{
  "dataset": "dead-leaves pictures: piles of overlapping shapes",
  "targets": ["shape"],
  "num_classes": 20,
  "channel_attention": "se",
  "residual_init": "none",
  "lr": 0.0087,
  "nesterov": true,
  "orthogonalizer": "polar_express",
  "epochs": 5.9
}
Rows from block 5 of a small image embedding model, named by matrix and row number. Rows with one number belong to one channel. Each number is 128 + 24 x the weight over its row's rms, rounded and kept within 0 to 255. All counts start at 0. Numbers have three digits each. After the name is the row's rms in percent of the matrix's.
After each channel's rows are labels from the 100 images, of 14976, where the channel reaches its highest value: "responds to" is what is common among them. Only what is clearly more common there than usual is listed. The data: dead-leaves pictures: piles of overlapping shapes. In brackets: how many of the 100, against the usual share in percent.
# convs0: expand 5x5 conv, stride 2 (model.blocks.5.convs.0.weight, 120x40x5x5, each kernel summed), inputs 0-39
# convs1: project pointwise conv (model.blocks.5.convs.1.weight, 64x120x1x1, transposed), outputs 0-63

convs0.90 110:143119148159117140156105168127162116131101110093151146175144147119133143151135103141150167143106173147092146159156149148
convs1.90 077:124143165131110132107096136138122117116134071117135146117115127092153116076095127102138139145150058158132086113123135151144165138107131145103176150124115176135136128130117137160182114128147127
responds to: mixed sizes (76 vs 33.4); grey (35 vs 14.4)

convs0.89 085:095133128133150081145124116111131103167137152183161127125142162127113160144086170170158108115110133100114128142109121133
convs1.89 110:148147144161110104154179114183110131123112088117156123164099147141124090136145104134155117101134144138116152181127123141139111144101098119164120149114119135105123126101162150151113122077156084
responds to: large pieces (83 vs 33.4); circle (34 vs 5.3)

convs0.117 114:150114114162140127146148145102160136153124112126150155167171129112130157139135114135112146137130173186118191128146105124
convs1.117 043:114143111105137131142106198125126090161163092170128089094128122124141144093104124157137142117170115128143129101154145133114111129132167164103101118118139151117162157130101105132181124110121098
responds to: grey (40 vs 14.4)

convs0.30 083:169099122114117092124114124161181142164133136133172150115143143151107153105113155128100104145165142137122171152105155134
convs1.30 096:133146134131138138087193108115172102118144150129178146086121109119123139099128110128126137129172094093122090156133129140139127111110126140150104098124128100146092103112086097157165112163137107
responds to: cross (45 vs 5); star (34 vs 4.9)

convs0.106 086:092122107126156130123156150117123132093152148120145145136125125115198133137141162117126129141166059164141126135154130098
convs1.106 110:105140097152164135141108107177120099151120160139120138121162153116161114133125144111123180114085115168149167124113122096136147138114145170138104120119120099114103105138173135162132152149130072
responds to: grey (38 vs 14.4); circle (32 vs 5.3)

convs0.71 091:115106152113126127115180102127106110145150129171101143107114153105153148066137137160136121145157105167156101122137153112
convs1.71 097:107160129122129155120174117130127141117105146107179121130159115118104163128107112138114144077105143156147150124098138119082107167088138143136146107061113083101121129144131124123107166113149106
responds to: ring (50 vs 4.9); crescent (31 vs 5)

convs0.84 060:145092076151104140127100124115161150140164136102105138154132110087131146155106152153109133138135149129104160184121097129
convs1.84 082:108170157094157129137144137156079139140089131180159111135141082145116148138147113110160138185085127116130096125144063124141161118107126135147141109123139149141128124148108167133135142136136113
responds to: star (44 vs 4.9); flower (44 vs 5.2)

convs0.46 089:132125152132151091113086130167165122130143145162196138165151150164105104139144114137114152136149148104126112115160142130
convs1.46 117:106120164131116121147077130113136126138090071127122120136167143121135122130121140120154121161131118091110136142108133109071127078146132153126113164146127130120107131101101138095145056142082143
responds to: grey (43 vs 14.4)

convs0.22 100:116128131133110144116086143122163166130145152137170091141102142161093147147152145160148159107127182088119124113136128155
convs1.22 116:121108124118123137075105156154089108106129141127113109130121093132151105115112160142130153116104117124164113175122085150134123129065141141088167132128069131133127172158141136144139148115166114
responds to: flower (87 vs 5.2)

convs0.72 094:125077127111136127152166120122142120149100157171113157111123125106198172152155133122123129115141091136141128131128167142
convs1.72 096:135120097174127181093145129181116126144107070114132114126158094123152140110123125066113120141134097090106118133143126133139101130106174111130094082133126114136147086108130102128121122110130139
responds to: mixed sizes (71 vs 33.4); circle (35 vs 5.3)

convs0.79 091:136115140140141106161116147107113139158162096173138110154165117090140118126117194124144152160124166141132147157128124097
convs1.79 089:093118109110139105135132162180154147132119149140137154129177089127143109088147150120122154144089135123170131101127129127099132150174162152142136151136087180148124149109141158113160105126099146
responds to: small pieces (62 vs 33.2); ring (47 vs 4.9); crescent (42 vs 5)

convs0.49 125:180165095109110140119129089143116101117156126175142126108127123125118107153144143139096123121136130143165149147084119070
convs1.49 116:133144145122155097127136094129097150137126077162165114155107166119089133136179138121093118104090121102139105143139059143155164157137118111130136118114142143125173126110150130151127119102098120
responds to: star (29 vs 4.9)

convs0.52 188:085153153109105076174167116105104099159149129165154142101104135122130134113148152137132148129123147109134090156106126105
convs1.52 113:099141120117114122109164150123142149142131132156089141169116154153139110150149136087095069177140108141130132116154148145123138142090099097165171150135110118124104120143111140110152182114117093
responds to: bar (57 vs 5.1)

convs0.100 074:153113148130126142170130139116149127162079121137162175167154110122134135151193109134116145118143113150146159148132157142
convs1.100 072:136112109148069136123109108091154127154123166109135153120105158148148132152196118144117124147162166123120114132090128142164137140097153077135103158137135122147155124148135097159121166133103138
responds to: small pieces (63 vs 33.2); cross (38 vs 5); grey (32 vs 14.4)

convs0.33 073:151113106106115108112116152142160138148123126136166163154162156144116132129154158168092182135148116141136149135126165174
convs1.33 094:158131079094113125113169125123147145103158153114105138121157125121158183136152111129135152127173116100117107153138131134164134127107151104147123111074123148182084135145108168120136148117110157
responds to: small pieces (61 vs 33.2); cross (44 vs 5); star (36 vs 4.9)

convs0.64 086:122078118107122111147148121119147111171089133176163173136128128116145154153144127160179112134158121148143146110129126098
convs1.64 080:127125127114120121126135106152099128111127134175124122105134091157184107126129118171113134103108142160108158136123127149113119103146085060139117146171161083133154134106138104099093151112142093
responds to: flower (100 vs 5.2); small pieces (61 vs 33.2)

convs0.5 087:149119152124102110132116119137132190153116126118126132148136142114111121134131145169127167165093135163094159178124143176
convs1.5 089:172121174117138115112162143134130125100097134155127072144138116098121127137154164148144144134087134141155098120109148074138135151150112109121121139129155107157141119143094178143185126144124089
responds to: star (35 vs 4.9)

convs0.67 090:144119087116124098122128127100125158142171147137149106109124124102147137142143182106125143153124158082162141143093162089
convs1.67 123:136130127140103149148146136184159111144126141144148121127149145114104116118114114119150166122091096178130092131082123151149160152132111119143072098112141149139099167165122134123183133129161101
responds to: large pieces (94 vs 33.4); circle (45 vs 5.3)

convs0.105 111:109116132113147120107164104122120102127146151139126126155164140089157172170139149181116107122141132140166125130117118067
convs1.105 094:142085141150118157120149120139102112135126095117109125108114153155151153138128185141170149129124108108099128107141043157160115158119136118096118158140120135126119151171102157106092111131125140
responds to: star (29 vs 4.9); cross (28 vs 5); gear (25 vs 4.9)

convs0.25 073:178144133091122127148140136140152128189149129137184144163139124142102157131187107150133145147146158133114115134122135125
convs1.25 064:174114132138111143134102111088090145154105140126137132125167091048150133117150138136137123141083118124148140155138110116141144147092101129114115156139091124111113139128122143112161190140167129
responds to: mixed sizes (63 vs 33.4); flower (36 vs 5.2)

convs0.58 096:138139131114114069098113137130130135091164166131163147120129153122140110122087155114087121122174118095142163117124157152
convs1.58 122:153100112085139168146148151142165155111113123155130120149158089145138100067138111142133164131152170137147186093139130120160122161113110123145131109123109083151131154121118092104114126111121133
responds to: flower (97 vs 5.2); small pieces (60 vs 33.2)

convs0.94 085:086134108112150116093113158081150133119144122157146114114110140114172139151172149143115128112174118132147133072152111118
convs1.94 105:118117109091104106107128134132165148118144163108130129109161072135155107103124143126107117103136128146156132116096132084155134139160081158162136116119084094089159159148123101151115176113120125
responds to: flower (100 vs 5.2)

convs0.112 112:129128169083155073112160143132141135132131135107144153097159138122092143116090180142108133142119142108097149146138135093
convs1.112 110:138123158112117118115131116101115148148163120134153160121112168146143148151108144105176160184162136106153168087126147144156108108110148113156125141120094101154157147115137147091109126101081148
responds to: small pieces (63 vs 33.2); grey (34 vs 14.4)

convs0.96 058:174130104111114118159107142107170126137108144132189147160141100145114122186162136148158163115132121119110127134101123135
convs1.96 081:175082114143082143138144128110126119123138139139131179107097184107121156157140157108149128110128103092101123124135127143139126133121160135103144137110141084162114137193098158098134108140141147
responds to: small pieces (60 vs 33.2); cross (43 vs 5); gear (33 vs 4.9)

convs0.76 109:098130091094125117130142122132102146141170113152142175140147122105138105131157125122175122146181100141170130159143159109
convs1.76 087:132099111108159134098074145094119084098163138154104157120142152139117122127148092129122112124139119168125105113136128127114152149154149155121118144084154063144128123165083115123126107174116120
responds to: large pieces (78 vs 33.4)

convs0.103 093:115133100103153109114124118140097142147126119157156106113192104102092148126127195128172106115128129138153137145148151126
convs1.103 115:095134127121135144120162138181102126162132109080138114133099116152118096147155128137174129100127127102131154156114096124124119099071138100114131136115115183110125131123138129140114115061127084
responds to: large pieces (82 vs 33.4); circle (39 vs 5.3)

convs0.43 089:147125097125144155158126103151154126158145119184167160109132097164105135129156136140147156148153098098134088121144109152
convs1.43 098:124110158109202101125117134085104117127114165149110099130120128098098100111130093182108127131107142121107114139135155093131148103132125087146086119140149116129150101118106186114128124100144115
responds to: square (29 vs 4.8)

convs0.18 157:157158107144144165121116136129086144183104134173118110100124139140077114118110130125147145102088135150118146144145159159
convs1.18 095:123114135081115096091166153130134111121145120152114152163144140169164113163107139086083106148149120124172146126127140142140098140136094114124103119132096159114136122128103148125143169070114097
responds to: bar (33 vs 5.1)

convs0.60 082:126098133135100074125134115168108165123163132194164109119156136157102097134117156139139144126164111133122140119132153136
convs1.60 106:092138147098134125129153132090089108085127132136132092166133100190130148115111137143151135117122129126098088142132117066129147089139160101129111102120126173123128111143142167105121113151108166
responds to: hexagon (26 vs 4.9); pentagon (26 vs 5)

convs0.119 069:109110108102117119154110128139141169164118133137182135150125138128112119162145124160163140096064125141110148126102132173
convs1.119 078:146147142102085084144119154125109140161087137118136139114158081142156131120112149125111125141103115158147107176126100130198142151107096107132123150152103120112137124122116156155173168108139143
responds to: flower (73 vs 5.2); star (25 vs 4.9)

convs0.62 085:149131164101131092120144142120121148117163121147176113103139146098104112099099189130118107125146123130152165115160158099
convs1.62 108:144089121118099152094156112110189095133158112129140155095129126155172118101140129150141162116107198149131132124144145104134117158098110108157131140120140068139133135144123123112140135081127130
responds to: gear (47 vs 4.9); ring (45 vs 4.9)

convs0.21 093:159143117095118152080131142157136194117161179140120106133150116149166125146115149110146146124107126107128130108170111121
convs1.21 128:177165111091125090142124138148110082114170171145106155116151121124103148131122175090141115139119126119121141113140114130130127120175171136099149147156110156150117173084138129148130140123086124
responds to: triangle (27 vs 5)

convs0.15 077:125149122113132108141175128165178134139139134146127120067128172126125130122136100159090124090143146140104182133125147137
convs1.15 093:189154142095159123114138171139110087141080161096103127127135125136106135161161126130112129159119129144138171098133104109143150115149120111161135126132167136141153078158102132154170109139133143
responds to: cross (44 vs 5); star (41 vs 4.9)

convs0.87 080:167151161100098129147153129134124147170127125132146148111098151151102113139190122129160126150136125172159126113148113086
convs1.87 079:135082116130110081147111143114131157116088135115119149096096125174132113144107146128132109115115129183111096144113124117113121095140116109145161153089134098080117161157120119159074101136156146
responds to: flower (52 vs 5.2)

convs0.0 183:118105118163118139154138150154126123140128143126133111129118151154114130159151178146169147139134110161164076089134070128
convs1.0 122:097083131178159089129093139105099102121132132129160108138131100156131127101120129106115155110134164104089141090093106132165131088135120121126156165101111119139109152171133161151138166118109114
responds to: gear (26 vs 4.9)

convs0.63 097:142130131113094161107144163112124134145144187164139126136082153136143114116133164073115112142122126139109128131154180149
convs1.63 092:110116186114108103111151125084145135140142160146136091139100106121140137105150106155125129163093167146142129114106153128135159116137112112122070127117165086089164145133120179131125104128152105
responds to: square (31 vs 4.8)

convs0.91 119:141159116112143120129129148141143172133156101158138128110162135141118085116187153159126145118163111164120164107129172111
convs1.91 112:118123124146117137100104153075143119098137089106135128107120156129119172139153154146104115134135126146090123130137101147139127109149167165133123101119148109119094136169089110121071139182134178
responds to: cross (31 vs 5)

convs0.39 089:140127105133124147108087125129165139168135162157129152160132159154111123129161135150147156127133134179094138134147148189
convs1.39 093:139124069139070168094146108133108109107127118147128141137086097160180133110123109099130115102123131118145111128174124140135126098083176108109132145157133098092119126132093110119136114117102142
responds to: gear (64 vs 4.9); mixed sizes (62 vs 33.4)

convs0.59 086:143161129161128118147169136127163111130101155125166183140159103145142132150115101163098126143141134151148166144151165145
convs1.59 060:130106133127133125092115150150167194110126129121125130116135116129134112132121142150079149129148141151137153163135135093110099153150096087108132090151159175121147111141075143157184118111144125
responds to: flower (50 vs 5.2)

convs0.113 075:132102153079126114109123137122155166117170114146168102155142126144114182131115179148148104178118140136117134142126123121
convs1.113 109:118123145119141082153109162153123120120150139140135168136147135134124155110067132146158136093146145095148102160112133162105126075125121149120155142137167151182106098081125124110168112139123122
responds to: cross (25 vs 5)

convs0.1 105:146115125149109115155118140104137141163144103158147111129108163150136126095151184130169153142121177154096106124111105093
convs1.1 095:075120107065167127103161139125137124136117179117123134152144096097106116063109104155129152111116129117148136130130077113128112123159109151123151124125100146078120142124148119099129118109098129
responds to: crescent (57 vs 5)

convs0.73 102:143114137119150112119105144147155156088161148155187118165177157125130130122139150139106117120173146119150169116149146137
convs1.73 118:113148120120123114083160130176144164102149127143164108087150133117158170099138154136087134131173145167129136092121154148112135128115147095131145119138147132147120126086153112120081152114144174
responds to: flower (99 vs 5.2)

convs0.23 112:147150073139104148115101143126125163132172146166158124122133144162155098103150153114125165125121161110111149136125170153
convs1.23 102:089104135143138165104127099154152096119106157068136152136113114115124149136104132173135162153121125115155132099134090139135097143128185134093128117115154118076109123138147143112108103154083115
responds to: ring (47 vs 4.9)

convs0.102 114:129113108149140094180125110090140107151156104160145118090140136111119155159111187155127126118120129102129134165092150133
convs1.102 112:147149086114113097152103127137145124127113116132132138105159136126153119160122142091142084128130126104132173094125096123077120123171109125081096170165095157150104154096141128132135077124122125
responds to: crescent (42 vs 5); grey (36 vs 14.4)

convs0.56 060:165135136094120096109129120161129164176134150134134099090134141161157136109117099146113181116099138135114161159097128118
convs1.56 092:162130124141109122125157151093145101132086131124143174090105173132122144127159122122170099109122107108091112115146141143163136085135164127142136119064129130167156114171092127139156125128128142
responds to: small pieces (70 vs 33.2); gear (37 vs 4.9); cross (37 vs 5)

convs0.55 062:089110120132123169086150135149133159160140179155081115108120109128139153154132107147116122102174099134110151117139152139
convs1.55 092:157120159119114170143104160103105130117093103153091108150173102099112127120148161103085124153109091141136076170105122110128107118110118130141125132122139125129168080125091163134125110114119158
responds to: star (36 vs 4.9); flower (28 vs 5.2)

convs0.8 103:144104140125116130155148111116150114161111100155139143175147137136144145146159118103141171140128162165077119158178109125
convs1.8 046:106106175106178152084119123139105146127106122130118096097121127113138146096180121128112118132169135138147104128136139125115157163150143158099158090120158150149179139116124148101172162133104119
responds to: cross (29 vs 5)

convs0.2 084:100078113105134115097118113127107174102139139110106111097164135157147153105111154141151104146134106161108131087094102143
convs1.2 117:139112124079155091114158160149106144115127103115159139159136107152173067113112162098134144125135170133163168097130139124149131138131121163182165128114107121145121146120161112140109143139121149
responds to: flower (84 vs 5.2); mixed sizes (61 vs 33.4)

convs0.98 087:133177145121110157125191132148121111162109140172141169139097129130155145128140121140095150138111150118112136117153179145
convs1.98 089:107099139151178100115153092136166141120083160116116144135133120128101141130101167120142069131125139169109128108105134151108074110124120144112105115115130141093185118095120140117125146132170145
responds to: crescent (26 vs 5)

convs0.77 129:156105087124143161088129099170127145169127172191115104125135120152135150154092134110146135107116128119136124119154137147
convs1.77 139:115119139148111151163161168167117137084104121137072149130152144133053116136125100163133128134137112131127133078148129125125143165142133143125176107146103124133173110119114090118104143139144143
responds to: crescent (55 vs 5)

convs0.48 094:107109118094141107114154103153128140131174169155130125126158151152122160165125173162145163111131153087117134132142161109
convs1.48 103:162135114131114095121118187133109092153119117103126135130068137138143131138150158149147133097151140093097126108138103182126133133159157127127155138130157151179148102119086155132096119138168137
responds to: cross (53 vs 5); gear (33 vs 4.9)

convs0.3 091:159163121111122096093097144130134138128166132130109101140148115085106118128143174164154104131155123093129146109124084087
convs1.3 107:093113127158119149139131093144103129159097110148129121142125117170146159144146178125178141074101116120183124128149114147092128115117179129134101114128158124110119085136170130147113106107146125
responds to: gear (34 vs 4.9); ring (25 vs 4.9)

convs0.85 064:158107125113096090097130126134144146135168160187130101113139142121129139146090174145117149112129138082148161133113144105
convs1.85 097:170133144105073116115180129116149094123122145115108139104076128115116123078170132108164084098131120101119139094149133130160117100128145100161111109103100123165141104132104119154120105142136132
responds to: small pieces (66 vs 33.2); gear (42 vs 4.9); cross (31 vs 5)

convs0.53 076:122115084127122107122157128140126141123139159157139098090115149122212159128113173137094141112146100129130148111127148136
convs1.53 112:116115122138087169122098133103143103116102156143090083137150097119071140132100149112111111105128130140141106139145123131156121120123183085126120137122111107139175088104159148153120139094159161
responds to: gear (27 vs 4.9); circle (27 vs 5.3)

convs0.37 170:176168093122099134141110127122153133108125141172170142129127120164103119161146151143097154112110112090116145142100157160
convs1.37 118:115130120117102123089153101189144136131111129114153082112116135143168141099099144149157105118111118141136095128130106150103098180119153111075127120095112134109122152117159090123085137147163125
responds to: flower (97 vs 5.2); small pieces (66 vs 33.2)

convs0.41 086:148105155115126127146133144138122116127174130183168142114081143118106089107134155105088121117141094091117132145114170135
convs1.41 127:132122156159133157117076090162123114137107080136127157126144122128146130143097093084131117126094108121167091144105197075125134105146106132143111118133146126120134124176140138102116107142112127
responds to: grey (33 vs 14.4)

convs0.70 054:157136142115133080138158124112174140156149123125144173165137150139078162146135126172117091134110124132141125170130139112
convs1.70 061:169129116130113106122162074130132157128125141115149161110139145133177168131087112146142117093136158110160097138143104171125154088128094108107122127109159141177118115141069117127145122130140119
responds to: gear (30 vs 4.9); flower (26 vs 5.2)

convs0.107 141:172088101114125159106127112148134140154125158166116100134160118116094168161103154136167091114084120132122133140143130111
convs1.107 133:114179114118151144121143109136139148164168111147142115082157165152128133145158161107080093118150135144124136093137169163117090099113123130103132147113138108105099093131148086130123141115144087
responds to: triangle (27 vs 5)

convs0.86 068:136145115083125099126127125150127147096169132119124150123161161176133137142112157146151150145160158157108178164126104113
convs1.86 083:108132158129127122134138098119133101128132106106140147060109161140164118129110163162144128118156131109100132079161123109155113099145177114142132107124120144126120114188088118134112112154093173
responds to: small pieces (70 vs 33.2); cross (48 vs 5); gear (27 vs 4.9)

convs0.7 096:104104154109113125147156117107145114130141131151172170173160135104175148121140137109105120153128114155137135173154171113
convs1.7 073:116101130153116113087130097151166116114147121192082099115121148103152085149107109138154175128126110131119164144120141097117135150122122135160108099116145065121135161133092129136134152142126102
responds to: large pieces (82 vs 33.4)

convs0.110 096:124133091093120148104149101186125129106159132176124150095101153170144121119134149164147157115145118139110132143139129087
convs1.110 099:148128098161136169113120090181106119137132144096094170166143112186119149119108139125112112125127129099149118130181114092119128117119157119149118129101094126069144114132121130125132137101099163
responds to: ring (65 vs 4.9); gear (25 vs 4.9)

convs0.32 083:122137111102141158126111156123105107148149154158202109120072143139112138089153149126147122119124110102119084120133137106
convs1.32 123:157101120154121111143107094120132111097152130084169131123119144103114128135144108114080156140126145139073146143123104113090104097106075150100122115157091147163151136107137084131120098147148148
responds to: triangle (36 vs 5)

convs0.27 115:176110105136155155069105120120138143126140152151121123188169118111145131150091128091150131138121107152129163135145114127
convs1.27 089:138096149097064097120185118119102129150138115160070088181138119175125111120143145135131110153136148132110170147165141114119111137141150106107123150145128135117152138117104124123160153150139125
responds to: large pieces (61 vs 33.4)

convs0.16 095:106128149076136129099166119157133151131142149137153152132131132152112139130140152102098101151140092100152147128142201148
convs1.16 107:140130146127102146108154093155146105122142185086147149144131144126156138126149127123156140129171127086092133140139164123164121115097143108139110083146133084179126119116095106166152109109160138
responds to: small pieces (70 vs 33.2); cross (58 vs 5)